A small image captioner, trained from scratch: decoder layers 7, soap at rate 0.0013.
Rows from block 8 of the image encoder, named by matrix and row number. Rows with one number belong to one attention dimension. Each number is 50 + 12 x the weight over its row's rms, rounded and kept within 0 to 99. All counts start at 0. After the name is the row's rms in percent of the matrix's.
# q: window attention query, key and value (stacked) (encoder.blocks.8.attn.qkv.weight, 768x256, the q third), inputs 0-255
# k: window attention query, key and value (stacked) (encoder.blocks.8.attn.qkv.weight, 768x256, the k third), inputs 0-255
q.124 103:42 39 70 49 72 71 57 63 38 53 34 59 47 40 40 58 74 52 22 68 55 45 44 21 59 74 44 56 54 68 61 26 56 19 42 49 58 54 46 41 46 50 45 65 49 53 80 36 40 66 54 62 76 33 54 37 45 48 67 58 38 55 56 43 61 42 61 51 39 47 43 83 68 49 53 63 57 39 65 42 17 62 72 59 52 27 79 51 45 51 49 43 57 56 56 63 47 32 59 43 44 24 61 62 56 56 35 48 53 54 53 43 45 47 52 51 51 35 31 44 53 61 41 26 32 40 39 54 55 42 45 62 54 62 44 58 45 67 34 41 40 46 62 33 54 34 48 53 30 47 36 52 61 60 49 51 63 40 46 66 54 44 63 60 63 64 63 50 44 43 69 71 60 70 59 35 26 49 43 50 51 42 38 51 41 58 52 47 57 24 43 60 45 51 50 34 44 50 54 65 44 62 19 53 58 76 46 44 42 48 41 42 27 56 53 53 53 45 54 54 57 58 75 53 55 52 52 34 47 38 51 65 50 68 65 69 41 52 56 56 46 44 58 61 41 41 46 64 38 52 55 39 52 25 43 43
k.124 104:33 35 47 43 54 50 60 57 52 60 34 63 46 58 45 40 49 47 35 48 49 54 44 47 65 54 58 59 53 54 39 29 67 57 64 59 55 42 53 62 52 58 34 40 36 38 69 52 66 54 50 38 52 75 68 47 52 39 53 64 55 49 62 31 64 47 52 39 59 57 55 48 68 57 66 49 72 57 40 26 24 66 51 37 47 73 77 56 46 44 65 38 34 71 43 63 42 63 34 39 42 40 51 54 68 43 40 37 34 46 53 44 46 32 57 54 34 34 56 63 59 47 39 40 31 38 37 39 59 71 53 39 51 50 61 70 28 45 84 38 56 44 73 63 45 47 37 70 41 48 49 53 50 41 44 62 55 81 32 40 74 54 35 64 68 57 53 47 42 56 59 41 39 58 57 50 43 56 42 49 49 13 44 53 64 43 42 63 50 50 48 30 26 65 43 40 44 36 41 54 32 58 71 55 62 56 68 46 36 47 57 71 34 50 58 40 59 67 55 66 55 38 42 53 39 49 50 44 55 43 29 44 34 39 49 61 62 71 73 48 47 60 37 46 39 20 49 69 45 43 46 30 43 43 56 36
q.125 098:48 41 55 45 56 58 45 58 44 60 29 51 50 56 46 48 68 56 64 29 47 38 42 57 30 42 33 52 53 75 57 45 59 59 54 43 43 49 59 61 45 37 45 41 66 41 52 48 48 37 47 63 38 61 67 42 62 50 51 32 52 62 61 54 61 48 50 46 54 28 14 56 56 53 55 29 64 26 53 43 27 41 56 52 58 46 45 61 56 49 54 26 73 76 46 35 38 27 37 64 65 55 55 48 54 63 54 75 49 50 40 63 60 64 54 52 39 47 54 35 59 50 48 49 51 36 43 52 61 45 28 49 44 42 39 43 35 38 67 56 35 61 57 61 46 77 37 58 40 52 41 68 66 29 48 42 69 63 75 60 41 43 46 43 57 35 62 55 53 32 75 39 33 45 58 52 60 45 64 44 77 27 22 39 55 84 31 54 56 58 37 48 20 53 34 47 57 58 42 55 43 33 39 65 51 60 80 46 65 65 38 37 29 45 46 57 66 53 53 54 46 47 55 53 50 64 50 53 29 45 39 35 34 44 55 45 30 54 69 43 40 65 60 43 57 46 65 60 49 62 43 59 59 63 59 65
k.125 104:45 46 57 46 31 27 47 36 62 31 46 43 62 63 51 46 46 53 38 58 59 75 42 48 50 43 34 46 41 56 64 38 40 42 49 49 44 47 42 32 47 44 46 47 56 26 52 54 38 48 51 33 48 56 77 66 37 56 36 30 46 46 34 28 59 57 39 56 42 29 36 42 49 51 43 74 37 38 57 54 58 39 43 40 58 39 56 49 46 55 56 21 59 40 39 48 46 55 32 63 65 38 63 47 44 77 58 39 61 32 50 42 57 55 43 40 39 42 37 39 35 60 44 35 52 36 55 30 63 69 52 49 37 52 55 58 34 70 52 26 43 64 33 83 83 56 30 51 35 37 64 58 56 28 34 54 51 58 48 61 49 49 48 51 66 40 53 42 40 74 70 36 49 52 50 56 44 58 41 41 49 26 55 59 43 40 43 63 52 45 60 41 35 55 46 50 66 43 28 60 50 36 72 47 65 45 51 54 46 55 33 56 39 57 41 42 57 44 44 48 37 93 45 40 59 62 19 62 31 46 56 44 46 58 24 39 54 35 49 44 72 26 53 56 38 57 49 48 60 34 39 68 51 60 55 58
q.126 097:45 36 76 43 77 54 64 48 53 55 60 40 51 39 40 52 35 62 56 17 76 64 33 73 54 66 59 38 36 42 30 49 41 58 45 78 42 75 32 51 64 37 68 50 34 48 59 52 32 51 67 36 54 43 57 38 38 72 43 51 48 40 52 25 24 55 46 52 56 46 58 49 65 43 53 43 58 48 41 47 58 57 62 57 59 49 37 43 55 61 48 37 46 62 45 39 62 45 50 40 50 36 46 46 64 34 59 45 31 54 41 54 73 51 54 65 44 39 58 57 27 67 30 76 43 64 53 36 46 60 52 46 48 47 26 46 45 48 51 46 44 42 46 63 45 54 43 66 73 42 72 44 36 57 41 37 66 42 42 52 35 62 32 55 42 74 42 48 53 41 39 48 56 17 56 51 47 54 51 58 41 48 62 69 50 61 47 53 79 53 53 31 69 54 36 72 63 49 60 28 55 43 60 23 46 51 43 43 50 55 63 46 36 41 67 68 80 61 42 61 50 57 39 55 54 47 48 54 57 56 55 30 38 51 38 40 41 46 60 51 40 40 45 43 38 63 46 82 55 60 61 58 35 58 50 33
k.126 097:19 35 47 58 47 50 51 43 65 62 37 39 59 55 35 54 53 43 50 38 52 45 39 51 49 37 50 49 58 30 34 42 51 51 60 61 53 69 41 27 81 34 29 49 60 62 48 62 40 38 35 61 77 41 41 35 66 35 56 32 55 65 54 47 41 49 25 46 68 44 45 56 42 65 56 78 28 63 64 54 48 48 60 70 53 30 39 52 48 43 40 52 45 42 54 32 58 40 56 46 26 38 58 44 62 37 56 59 36 67 66 44 64 65 65 48 73 32 59 46 62 70 46 60 47 46 72 53 39 49 68 44 63 44 45 54 21 57 43 51 33 49 54 39 51 51 53 47 48 45 51 46 48 26 52 58 66 64 42 27 60 32 81 61 29 46 48 31 54 51 32 42 38 46 57 37 52 49 35 66 43 69 53 33 53 48 53 68 44 61 51 55 58 48 53 49 26 33 53 38 65 56 64 22 52 42 48 45 57 42 51 50 70 68 22 41 52 63 41 24 51 65 53 50 54 55 48 41 34 52 39 36 40 46 41 48 36 63 38 60 38 55 52 44 33 66 47 39 69 55 71 51 49 44 61 55
q.127 099:64 54 52 48 29 23 47 44 41 52 36 43 42 52 57 42 62 44 33 38 59 67 47 48 52 48 69 37 47 29 64 52 59 36 45 38 53 59 61 50 59 52 54 69 62 77 63 43 52 46 78 57 58 62 44 24 59 55 52 65 45 31 43 27 61 64 40 58 47 35 57 43 72 59 47 81 44 42 46 46 51 35 45 41 52 51 67 51 64 24 55 27 52 50 72 27 50 45 57 72 54 72 52 59 59 45 57 59 39 62 52 43 54 56 46 48 44 45 40 47 61 57 50 58 61 43 53 39 34 66 57 33 46 50 50 53 43 38 46 63 47 34 73 41 41 37 49 29 55 41 51 50 35 64 60 62 35 59 40 47 53 55 61 69 65 59 45 37 41 55 25 41 30 40 57 17 30 49 39 57 32 66 53 62 35 40 57 66 43 58 54 34 45 62 50 35 67 59 54 30 30 42 34 45 50 61 33 35 47 63 61 55 57 47 30 46 55 56 61 65 59 49 58 45 76 35 56 41 54 58 58 63 28 53 40 57 62 53 61 77 37 53 38 63 28 66 49 81 54 37 47 54 64 35 50 42
k.127 101:47 69 53 41 59 47 65 39 60 62 61 72 48 28 32 45 45 56 45 41 67 61 52 73 49 33 44 55 51 43 45 68 47 36 58 29 38 58 62 53 54 55 52 40 32 47 43 50 50 36 45 49 62 52 50 46 73 27 46 55 50 59 55 64 62 61 53 45 65 49 59 45 40 49 50 54 38 52 71 34 63 63 57 67 85 51 30 54 61 57 36 50 27 40 43 48 62 40 55 49 65 71 63 45 32 37 45 38 42 60 36 31 48 62 65 54 42 44 70 49 44 45 58 55 43 40 58 51 26 53 46 50 53 41 54 54 50 62 57 46 34 51 57 74 27 63 44 42 46 53 48 26 51 46 59 89 55 59 45 45 38 46 62 57 57 71 50 71 49 33 27 58 74 41 63 25 69 62 53 45 39 57 42 46 48 39 44 53 45 40 48 38 65 35 66 48 36 44 70 31 34 45 46 33 46 39 53 48 35 48 57 33 66 54 45 41 47 61 23 60 65 45 77 42 45 27 50 39 43 42 61 59 43 28 58 58 58 40 54 43 64 54 17 49 57 57 50 59 34 64 77 52 43 31 55 47
q.128 099:56 51 61 55 35 45 53 65 53 40 46 38 29 71 41 39 60 44 51 44 69 32 61 64 43 47 61 41 48 46 47 47 34 37 54 43 59 42 48 50 31 60 72 46 54 46 67 66 65 83 28 49 52 51 58 68 41 14 94 37 38 30 64 59 54 25 40 45 32 55 61 53 52 45 47 57 77 44 47 56 55 50 48 68 59 44 41 36 78 42 43 48 53 40 50 51 35 41 56 45 54 50 53 64 60 62 72 50 61 48 40 55 20 56 51 29 36 52 39 69 35 37 53 48 73 47 50 69 43 33 39 47 58 35 53 54 45 30 64 25 58 44 50 35 52 52 61 55 47 27 47 70 50 55 61 35 45 53 74 67 47 37 58 47 42 32 44 46 45 32 55 50 44 77 57 40 45 47 45 53 54 35 36 31 55 43 37 52 64 57 46 32 61 52 51 54 49 54 40 39 49 63 71 61 50 57 44 58 50 55 40 41 40 43 26 43 50 40 50 47 50 51 53 55 49 67 41 37 18 50 39 57 40 60 34 43 47 57 54 38 42 63 55 51 48 52 52 92 49 58 56 65 36 44 61 50
k.128 103:60 64 69 31 55 50 51 62 64 60 53 37 53 60 59 45 57 42 43 38 58 75 62 38 74 43 37 27 67 51 40 77 50 52 69 57 51 26 58 46 50 41 33 39 51 43 44 39 50 50 45 49 47 34 51 69 54 65 39 58 56 69 41 55 44 63 63 47 32 42 30 46 81 61 29 50 60 47 28 56 60 56 36 19 42 64 40 50 28 44 39 60 39 46 52 59 40 60 44 44 36 60 46 61 37 60 60 43 22 51 56 35 54 44 49 48 36 53 41 65 52 51 53 53 44 54 49 63 58 47 34 63 59 50 55 43 35 53 60 48 31 45 44 45 38 59 57 45 39 34 55 80 81 57 62 41 66 59 60 46 38 65 68 49 57 61 69 69 29 37 61 50 45 67 55 29 61 52 64 59 53 42 66 60 65 51 29 57 32 29 59 31 57 57 66 51 44 48 36 50 62 36 54 65 55 40 72 52 44 62 57 43 53 52 22 28 47 42 38 53 63 33 46 30 65 64 48 48 66 33 47 23 56 55 56 53 40 44 38 48 53 45 54 60 47 30 54 34 52 60 49 69 66 61 62 50
q.129 097:69 65 53 61 45 57 34 45 63 53 57 51 35 63 48 56 46 68 71 49 47 54 45 56 55 37 43 62 38 63 52 66 56 53 37 48 53 51 53 37 34 29 33 46 64 77 49 62 54 36 58 46 35 69 45 70 66 62 30 51 22 43 68 56 57 43 23 50 68 35 46 50 53 26 40 48 55 55 48 71 62 71 47 72 50 46 55 63 57 41 57 59 50 56 32 55 41 50 48 47 33 54 33 23 53 39 54 52 56 59 45 41 50 26 45 53 65 33 75 40 30 70 41 49 68 69 67 50 38 42 49 37 46 63 30 65 52 76 41 35 52 63 32 51 48 54 39 48 55 20 50 52 41 69 53 54 47 42 61 72 47 53 50 52 56 47 63 52 40 33 69 58 67 47 47 59 44 42 48 60 56 29 39 54 41 26 43 48 60 55 54 57 43 39 38 58 55 45 55 70 64 60 50 29 34 51 47 69 66 47 59 43 45 51 61 41 60 66 47 58 65 52 57 60 72 69 27 63 58 69 41 37 66 42 21 45 36 44 49 48 56 67 34 58 37 46 54 53 29 60 43 30 31 53 45 44
k.129 092:49 66 53 37 41 55 39 47 17 35 56 39 60 54 33 32 35 41 33 54 40 58 53 66 58 52 34 47 55 44 47 62 49 37 38 65 42 45 23 54 66 65 62 29 52 47 52 43 45 48 56 34 61 25 30 33 57 51 48 42 34 57 61 50 60 77 61 55 44 42 43 47 56 50 61 57 59 37 69 42 62 41 47 64 49 40 48 73 47 60 32 73 37 56 61 51 42 73 47 54 55 56 70 44 38 67 58 51 56 50 79 43 57 64 58 59 45 38 46 51 34 45 44 27 56 34 49 58 48 55 52 80 58 34 53 32 47 42 42 47 24 48 41 84 50 33 50 58 65 53 49 70 54 47 69 60 72 35 70 43 46 56 69 66 57 54 67 60 66 35 55 54 31 41 50 58 44 39 72 52 65 37 47 62 46 55 34 49 32 33 48 34 52 60 42 62 49 46 69 69 45 54 47 66 29 40 37 29 51 53 46 42 70 51 44 53 59 23 46 45 54 42 48 44 48 80 62 58 42 53 36 40 64 51 45 54 46 57 40 41 54 52 47 42 61 43 57 23 74 38 64 42 60 65 56 45
q.130 096:27 38 48 53 73 32 45 53 50 55 48 56 65 31 60 54 49 49 65 59 26 42 35 64 50 59 52 49 62 40 66 60 47 38 34 50 32 60 53 40 30 41 37 74 39 49 53 60 72 51 41 43 42 51 44 71 31 51 52 63 43 66 54 42 63 44 53 55 29 68 55 47 37 52 33 54 43 54 62 54 54 50 52 38 65 57 55 22 53 66 57 29 51 64 40 64 55 54 61 33 54 57 82 36 53 61 33 45 47 45 19 41 33 39 43 40 64 57 46 48 39 75 59 50 39 60 59 19 56 43 37 40 48 63 60 47 49 65 36 53 45 55 57 56 48 41 30 50 56 56 56 70 33 39 58 37 29 53 43 34 43 47 53 41 52 52 67 44 61 67 50 64 38 32 38 35 66 59 60 55 61 37 48 29 26 41 50 46 40 54 56 39 30 32 41 34 65 45 70 34 46 37 44 29 50 65 57 65 50 70 31 50 64 70 70 31 53 66 51 39 56 49 40 52 39 43 38 40 34 54 55 55 66 46 59 61 67 51 52 60 48 47 52 67 40 58 37 51 45 33 61 43 51 79 72 42
k.130 093:45 46 44 50 37 37 29 28 49 70 45 50 35 79 55 55 35 61 74 32 70 38 55 52 44 46 43 56 51 47 35 33 50 65 56 40 40 31 41 70 39 50 30 37 64 76 46 42 39 53 64 40 44 62 79 58 44 28 70 55 55 40 54 73 42 72 57 40 75 45 60 31 45 45 38 43 54 54 66 31 39 50 42 65 25 70 72 45 47 41 38 51 56 52 37 52 43 21 56 51 51 43 64 29 50 63 56 47 64 46 55 28 38 64 55 54 36 44 33 52 38 60 62 61 46 54 56 38 56 56 46 32 54 68 55 50 69 37 71 59 51 33 22 54 46 42 56 51 52 48 41 31 30 36 56 55 48 28 36 47 31 51 40 53 34 50 50 46 60 66 43 34 53 54 45 39 38 49 64 54 54 48 69 70 53 60 64 57 40 41 45 66 54 44 53 31 50 47 53 48 32 38 47 53 41 40 51 46 69 33 52 57 46 71 56 52 43 44 54 64 39 56 59 59 46 37 46 34 62 65 51 50 42 37 67 56 52 23 48 39 33 75 59 59 47 53 67 51 51 63 53 73 36 40 35 57
q.131 104:58 71 59 48 49 44 48 58 44 56 52 65 48 66 54 51 41 53 90 56 35 39 59 67 60 41 46 67 63 43 39 34 68 54 53 55 60 35 43 44 37 42 38 36 62 73 68 67 51 41 31 45 44 66 52 78 59 44 35 54 46 56 61 30 50 53 72 53 61 38 57 57 55 42 35 46 59 30 63 66 49 70 65 54 41 66 50 67 73 41 44 73 54 46 67 14 61 58 38 44 62 64 62 58 59 56 58 69 49 50 35 53 61 60 44 56 50 49 36 44 52 51 50 47 53 44 42 62 69 46 39 64 22 58 59 61 48 34 67 57 70 57 58 34 40 18 50 57 63 56 65 57 46 75 27 41 57 57 48 33 59 31 41 50 55 37 51 48 55 57 58 50 50 52 43 62 59 31 43 44 25 54 61 58 45 30 52 59 39 50 44 39 47 61 38 31 57 31 69 53 55 64 47 16 42 35 57 56 47 50 60 29 64 52 49 48 34 59 61 54 43 50 37 67 69 40 30 57 53 54 56 46 50 59 31 49 36 33 52 43 44 57 60 46 55 47 42 56 37 32 37 21 47 59 41 51
k.131 088:23 35 51 56 45 34 43 39 19 45 62 24 37 56 69 50 45 53 35 50 41 59 62 57 59 56 78 44 53 28 31 77 30 57 51 50 30 41 76 48 58 47 43 39 69 54 40 39 27 49 46 47 44 52 47 43 63 67 53 61 36 52 48 60 44 26 50 31 50 61 32 74 30 44 23 50 53 41 53 53 56 49 61 45 72 54 46 60 52 69 42 67 67 44 48 61 55 63 49 52 54 71 40 55 35 43 61 38 39 44 52 37 37 53 45 39 48 49 79 48 55 36 50 63 47 41 59 55 68 45 54 75 38 46 40 32 45 45 42 53 23 61 58 68 59 39 40 52 43 42 42 30 56 30 47 47 44 46 65 44 61 57 55 19 58 65 63 35 38 67 48 49 56 44 50 54 47 46 52 41 39 60 74 42 61 41 20 45 53 38 65 40 58 62 59 52 39 28 39 57 52 28 39 36 49 57 55 56 39 71 41 40 52 74 51 41 56 41 43 60 51 31 50 28 60 41 52 54 49 46 52 43 41 52 51 60 48 47 43 51 49 38 49 63 29 57 43 55 70 30 26 41 52 45 38 32
q.132 094:81 38 28 73 63 58 51 49 68 64 51 21 72 31 50 33 45 44 55 61 34 60 46 47 37 69 57 49 77 44 63 60 39 43 48 61 41 38 41 81 53 52 59 52 48 40 60 69 56 44 45 70 60 65 52 58 42 41 47 41 38 69 60 61 64 49 57 29 37 58 49 55 65 47 58 62 44 41 75 56 43 44 56 53 32 53 48 57 64 67 46 54 66 62 69 64 53 67 58 50 51 43 44 40 32 30 60 41 45 55 35 74 47 69 30 60 26 38 49 28 46 55 63 40 24 64 56 41 53 58 29 51 56 39 68 26 41 52 44 44 27 61 45 53 42 63 38 56 50 44 59 49 67 56 64 45 53 37 71 57 60 33 59 36 58 41 40 62 36 42 47 51 43 48 25 30 38 36 45 67 79 50 52 40 54 51 50 45 45 78 50 32 52 45 50 57 39 31 69 56 47 46 46 36 41 37 48 36 34 72 47 44 39 49 46 57 58 65 44 41 39 44 59 51 59 53 55 46 62 56 57 62 45 57 37 55 44 56 39 66 53 42 50 62 52 48 24 44 64 49 54 46 71 58 53 33
k.132 085:46 70 58 44 39 70 51 72 44 45 40 57 36 70 63 52 65 61 58 28 55 52 68 58 29 70 46 49 42 43 24 49 47 51 43 66 41 44 45 53 36 31 36 47 72 45 59 39 56 43 35 39 39 79 50 42 66 39 38 53 33 50 61 72 35 29 68 43 58 69 34 33 61 74 65 56 50 61 45 21 35 48 55 51 47 48 31 38 53 65 40 58 53 55 42 51 55 51 68 32 58 61 65 66 50 52 27 42 38 51 29 26 47 41 44 67 48 52 57 56 36 61 49 54 48 53 43 51 68 65 65 57 65 53 53 67 54 49 48 37 32 30 45 53 32 50 24 33 45 47 36 55 48 50 64 63 43 57 46 43 64 37 50 53 54 39 52 64 44 60 31 61 35 52 36 47 67 41 63 63 28 74 68 47 58 54 36 71 56 52 44 61 37 70 39 59 63 62 60 75 63 42 45 50 46 50 48 56 43 61 67 47 56 53 66 53 56 64 55 44 73 56 36 42 64 63 47 55 49 64 56 54 47 64 28 66 63 61 41 67 48 52 44 68 49 49 73 68 57 47 31 64 49 39 47 50
q.133 097:39 59 43 59 29 57 69 54 48 26 60 63 65 34 43 38 63 53 41 58 56 17 27 45 58 46 45 53 44 57 59 60 42 30 38 35 44 58 63 59 51 53 56 39 34 43 53 42 59 49 50 52 57 52 29 33 38 36 56 40 49 63 35 51 64 50 58 23 44 35 40 38 68 63 63 56 39 38 65 68 74 31 36 47 37 35 53 50 47 55 71 53 54 53 47 54 66 54 39 67 57 49 71 24 36 62 53 49 41 55 47 45 47 48 38 57 62 55 29 52 39 60 61 54 49 59 47 40 52 57 66 25 60 45 43 65 35 71 53 23 50 56 60 33 81 53 51 75 49 48 72 42 30 70 52 48 60 60 54 39 37 37 71 61 42 72 45 44 46 55 45 60 65 47 51 44 52 50 37 38 56 50 42 66 42 47 43 46 57 58 42 45 47 70 54 44 33 55 38 38 65 39 24 49 39 46 65 43 59 90 50 71 42 70 20 57 50 56 61 46 54 72 38 47 74 63 52 41 58 42 47 66 53 55 51 57 41 38 56 40 58 63 38 46 46 63 40 58 60 50 76 54 46 58 57 58
k.133 094:66 30 40 44 55 45 51 37 41 62 82 65 49 42 62 49 30 46 49 44 27 53 53 54 40 50 55 56 44 55 50 36 57 62 51 39 43 54 75 54 60 54 47 40 63 60 54 47 63 44 49 62 36 39 68 47 59 36 57 41 54 71 46 57 16 37 65 59 56 77 44 62 78 57 71 65 48 55 51 39 27 63 19 55 48 62 42 70 36 50 59 55 46 52 55 44 36 43 59 43 47 33 41 59 56 59 50 23 34 56 60 50 47 26 54 61 45 58 49 31 57 74 38 55 40 54 39 37 41 61 58 21 58 63 41 50 62 66 43 45 50 50 60 59 45 56 47 67 48 62 25 24 47 63 55 46 53 33 54 52 45 38 34 52 47 48 71 55 57 52 43 53 42 54 78 36 65 71 67 44 46 61 30 45 50 48 64 40 38 39 51 29 31 29 56 33 43 35 53 53 48 50 31 58 38 33 50 51 59 21 60 60 43 43 53 44 60 47 47 41 51 59 49 80 49 54 35 59 42 37 55 39 53 54 39 39 73 52 46 51 35 58 37 70 36 69 58 41 40 35 65 68 31 54 51 48
q.134 107:23 54 55 29 68 58 49 56 39 59 59 40 28 52 59 61 42 48 72 65 44 20 42 57 28 62 63 66 44 33 55 72 46 30 51 65 61 48 71 69 52 32 70 58 59 30 55 27 42 53 59 43 37 31 50 31 65 36 33 45 59 65 49 44 33 50 37 48 56 51 69 55 52 64 40 57 30 51 62 49 46 30 41 47 50 40 66 47 33 43 58 44 49 58 24 47 58 53 45 50 65 58 61 46 64 38 49 51 55 50 39 65 42 46 41 33 51 55 42 78 44 49 58 64 39 67 51 47 27 49 70 57 34 38 48 67 22 44 56 29 34 52 45 49 54 40 56 47 40 46 38 43 65 45 63 50 54 56 53 32 63 70 29 44 61 44 59 44 45 41 58 60 28 57 49 54 38 66 68 44 43 34 62 38 58 33 61 71 51 47 30 56 42 47 46 83 46 53 58 63 62 56 68 36 41 47 62 48 65 53 48 34 42 52 74 60 35 46 51 42 64 46 54 67 45 51 61 43 46 58 40 48 59 50 43 30 39 39 60 56 46 49 62 56 65 49 52 46 75 47 71 61 76 58 65 42
k.134 090:49 56 63 34 70 32 28 53 38 63 46 61 38 45 61 66 50 55 47 43 42 31 85 54 54 35 43 46 50 53 50 68 56 56 48 37 59 49 18 47 58 47 57 61 42 51 29 44 30 44 37 43 61 62 38 51 38 74 59 48 55 45 34 33 65 48 33 55 56 52 30 57 33 41 37 72 35 38 30 52 54 42 61 32 59 69 60 51 73 50 57 51 45 61 47 46 50 29 54 43 40 40 52 35 65 52 42 86 57 57 38 80 54 42 61 69 63 55 30 56 42 47 45 70 49 53 54 66 43 76 54 45 51 42 46 45 26 54 54 46 64 66 47 51 74 34 47 51 56 45 33 49 22 41 34 38 51 37 50 65 46 58 49 49 45 26 52 57 16 67 76 48 33 56 49 38 59 56 49 30 41 29 47 48 38 49 71 34 56 71 42 52 30 69 48 36 54 56 60 33 36 52 54 38 37 34 40 34 55 58 64 67 50 54 58 53 48 50 51 65 42 66 41 50 42 51 54 47 38 72 53 54 54 46 74 55 65 57 52 54 53 30 56 45 54 51 56 33 52 47 54 47 55 46 53 57
q.135 092:61 60 40 58 55 68 51 35 37 52 52 57 56 55 58 61 50 55 47 64 36 52 25 49 49 50 48 62 38 44 52 42 53 50 52 35 57 51 57 50 33 35 48 59 61 45 54 16 42 35 54 50 49 53 45 41 26 49 53 33 38 28 59 53 65 72 34 53 66 49 64 57 46 44 50 48 19 53 65 51 43 47 37 56 42 44 76 63 47 53 61 40 48 53 54 76 67 39 24 65 56 66 39 62 30 47 37 55 57 38 55 44 55 45 61 64 67 76 50 66 41 38 68 70 48 58 66 63 32 54 47 69 36 76 43 34 51 47 43 51 43 51 59 50 57 48 45 37 69 47 57 51 47 47 48 48 61 47 65 39 44 29 57 59 42 68 69 49 45 57 68 56 51 34 78 57 71 62 63 57 79 47 49 38 59 56 54 50 35 57 65 52 79 59 54 34 47 41 66 83 62 50 59 29 50 63 45 47 56 50 47 29 57 44 45 54 53 57 62 67 56 67 51 66 52 48 45 51 31 61 45 53 63 49 58 30 53 25 66 47 58 61 67 45 58 42 40 59 28 48 85 66 47 62 50 33
k.135 084:38 58 67 42 48 49 62 39 42 57 23 34 48 47 61 42 44 46 31 52 55 68 62 46 41 39 54 53 52 55 44 74 52 76 55 40 57 63 44 48 63 34 53 54 49 53 39 33 67 48 48 66 41 37 55 62 62 50 56 67 42 50 54 55 45 48 69 49 60 62 49 54 57 61 51 29 39 46 55 37 40 48 65 47 36 47 30 48 60 45 43 46 47 62 70 50 38 43 51 64 35 58 59 39 48 55 58 38 55 55 61 53 40 63 69 55 56 52 52 35 45 56 57 41 51 51 49 35 60 59 55 28 53 37 49 48 35 54 33 41 67 59 48 48 42 31 39 69 65 48 38 43 41 49 45 65 33 59 82 74 47 32 34 50 45 63 58 56 50 76 57 44 50 50 26 43 26 41 49 36 54 47 26 29 52 65 43 56 73 43 52 32 34 57 41 63 25 34 50 18 36 55 58 46 52 62 84 68 41 49 48 34 49 52 47 51 53 55 81 36 38 32 70 51 59 51 56 46 61 41 11 52 45 54 72 75 40 35 33 62 60 37 33 74 47 31 56 46 49 60 50 50 56 50 50 39
q.136 091:51 54 51 42 39 57 63 51 73 64 52 52 44 52 53 68 50 45 41 67 59 22 41 34 49 23 35 51 33 59 54 48 60 43 36 81 35 36 61 53 52 51 56 50 39 45 59 38 52 68 83 55 63 65 45 64 48 22 52 49 58 38 52 63 59 75 49 39 37 61 44 40 70 47 53 45 38 68 35 68 53 47 51 43 61 23 59 49 34 48 45 37 59 58 72 52 60 59 50 77 46 65 52 48 58 36 48 37 43 60 35 53 30 54 41 29 39 32 48 41 63 45 64 34 51 43 36 54 53 42 49 68 25 60 50 58 50 38 56 48 36 53 87 38 44 73 50 26 45 57 47 47 45 41 43 39 48 50 64 34 70 47 27 47 47 83 46 59 41 45 52 49 51 47 62 54 36 53 70 40 39 58 48 67 35 56 53 35 52 19 64 51 35 62 34 20 49 26 53 44 74 51 73 30 48 45 52 36 43 50 45 47 60 46 66 54 59 38 59 55 38 53 49 60 33 55 56 52 34 58 52 43 37 50 45 59 63 58 44 45 34 53 51 43 40 60 47 43 55 47 50 47 62 66 60 59
k.136 089:62 51 79 50 46 63 53 44 57 60 32 56 52 50 35 55 48 43 47 34 52 64 47 71 39 28 59 31 44 40 52 33 65 62 57 22 34 58 52 33 59 51 56 41 45 23 53 51 45 66 44 51 36 49 38 70 41 71 44 47 65 60 40 35 64 56 68 65 54 39 49 26 48 54 40 42 37 26 52 58 56 34 44 24 62 51 48 39 68 58 48 55 48 54 45 41 53 52 48 58 54 61 51 57 51 26 44 46 53 49 51 47 31 54 50 49 70 58 46 26 40 62 54 67 44 41 72 56 49 40 44 42 73 62 43 58 33 29 54 22 54 33 43 60 55 50 23 46 63 48 49 51 44 62 47 61 46 38 50 16 56 23 72 52 38 29 43 28 62 54 46 60 48 50 50 48 65 44 43 48 58 51 37 34 40 44 64 46 55 61 21 68 62 59 47 52 63 68 35 58 48 52 53 38 51 56 60 44 49 47 39 51 59 77 73 52 33 59 43 43 61 53 38 54 45 31 36 47 44 44 49 61 55 60 50 49 45 63 46 59 71 54 47 65 45 23 63 55 27 24 44 57 55 19 62 51
q.137 092:43 66 72 67 42 51 40 49 73 78 41 46 58 47 55 49 36 44 25 46 58 56 35 33 61 35 64 36 70 46 53 36 43 41 60 58 56 84 51 36 38 48 61 63 42 45 51 40 54 60 39 41 43 50 58 49 62 57 38 28 50 27 54 63 42 56 81 23 47 35 37 55 50 45 38 47 58 55 71 43 51 61 23 46 80 19 63 60 67 59 41 64 74 64 31 65 72 77 47 33 47 53 47 42 50 59 61 33 52 66 70 63 40 51 35 42 47 40 68 59 49 46 56 66 57 37 62 23 41 52 59 50 60 68 44 38 32 53 34 41 24 45 52 41 64 53 44 43 66 67 75 45 32 43 54 43 53 47 60 63 59 53 36 58 57 44 67 41 50 35 43 46 48 51 42 51 48 49 37 34 56 54 49 54 56 66 37 67 44 45 57 48 45 37 37 28 42 45 35 49 44 63 67 47 52 35 55 68 48 60 54 68 59 44 52 26 66 69 43 49 35 44 61 52 50 43 44 50 32 46 51 35 46 55 54 55 45 39 35 63 51 47 51 49 35 54 65 45 58 62 62 61 59 55 57 54
k.137 086:56 57 51 46 58 48 36 36 66 62 54 67 63 40 55 49 62 47 48 48 38 68 57 71 51 29 83 62 62 47 51 45 63 57 63 41 30 58 41 58 55 58 56 38 61 52 53 67 56 52 43 47 59 20 65 45 56 29 67 58 44 58 41 60 49 58 34 56 48 63 67 57 39 71 55 60 52 50 39 50 84 67 52 45 19 54 34 52 76 43 67 53 23 58 56 43 33 52 58 74 61 59 47 67 60 45 60 32 55 44 42 37 61 41 70 33 48 53 52 47 37 44 56 40 66 56 55 42 38 57 48 41 58 56 47 47 74 45 49 32 45 45 41 53 44 55 72 49 56 62 59 23 30 55 68 53 45 53 55 35 33 57 57 47 49 51 27 62 59 29 40 41 46 37 42 44 42 65 30 38 52 53 61 38 39 36 38 34 41 49 53 61 47 59 56 42 52 43 56 71 30 41 50 39 39 66 45 59 26 57 66 48 63 38 83 37 55 22 59 32 53 50 69 43 36 53 40 61 38 63 41 36 56 53 27 36 47 57 52 57 39 47 53 69 48 36 38 50 47 51 64 46 42 63 43 22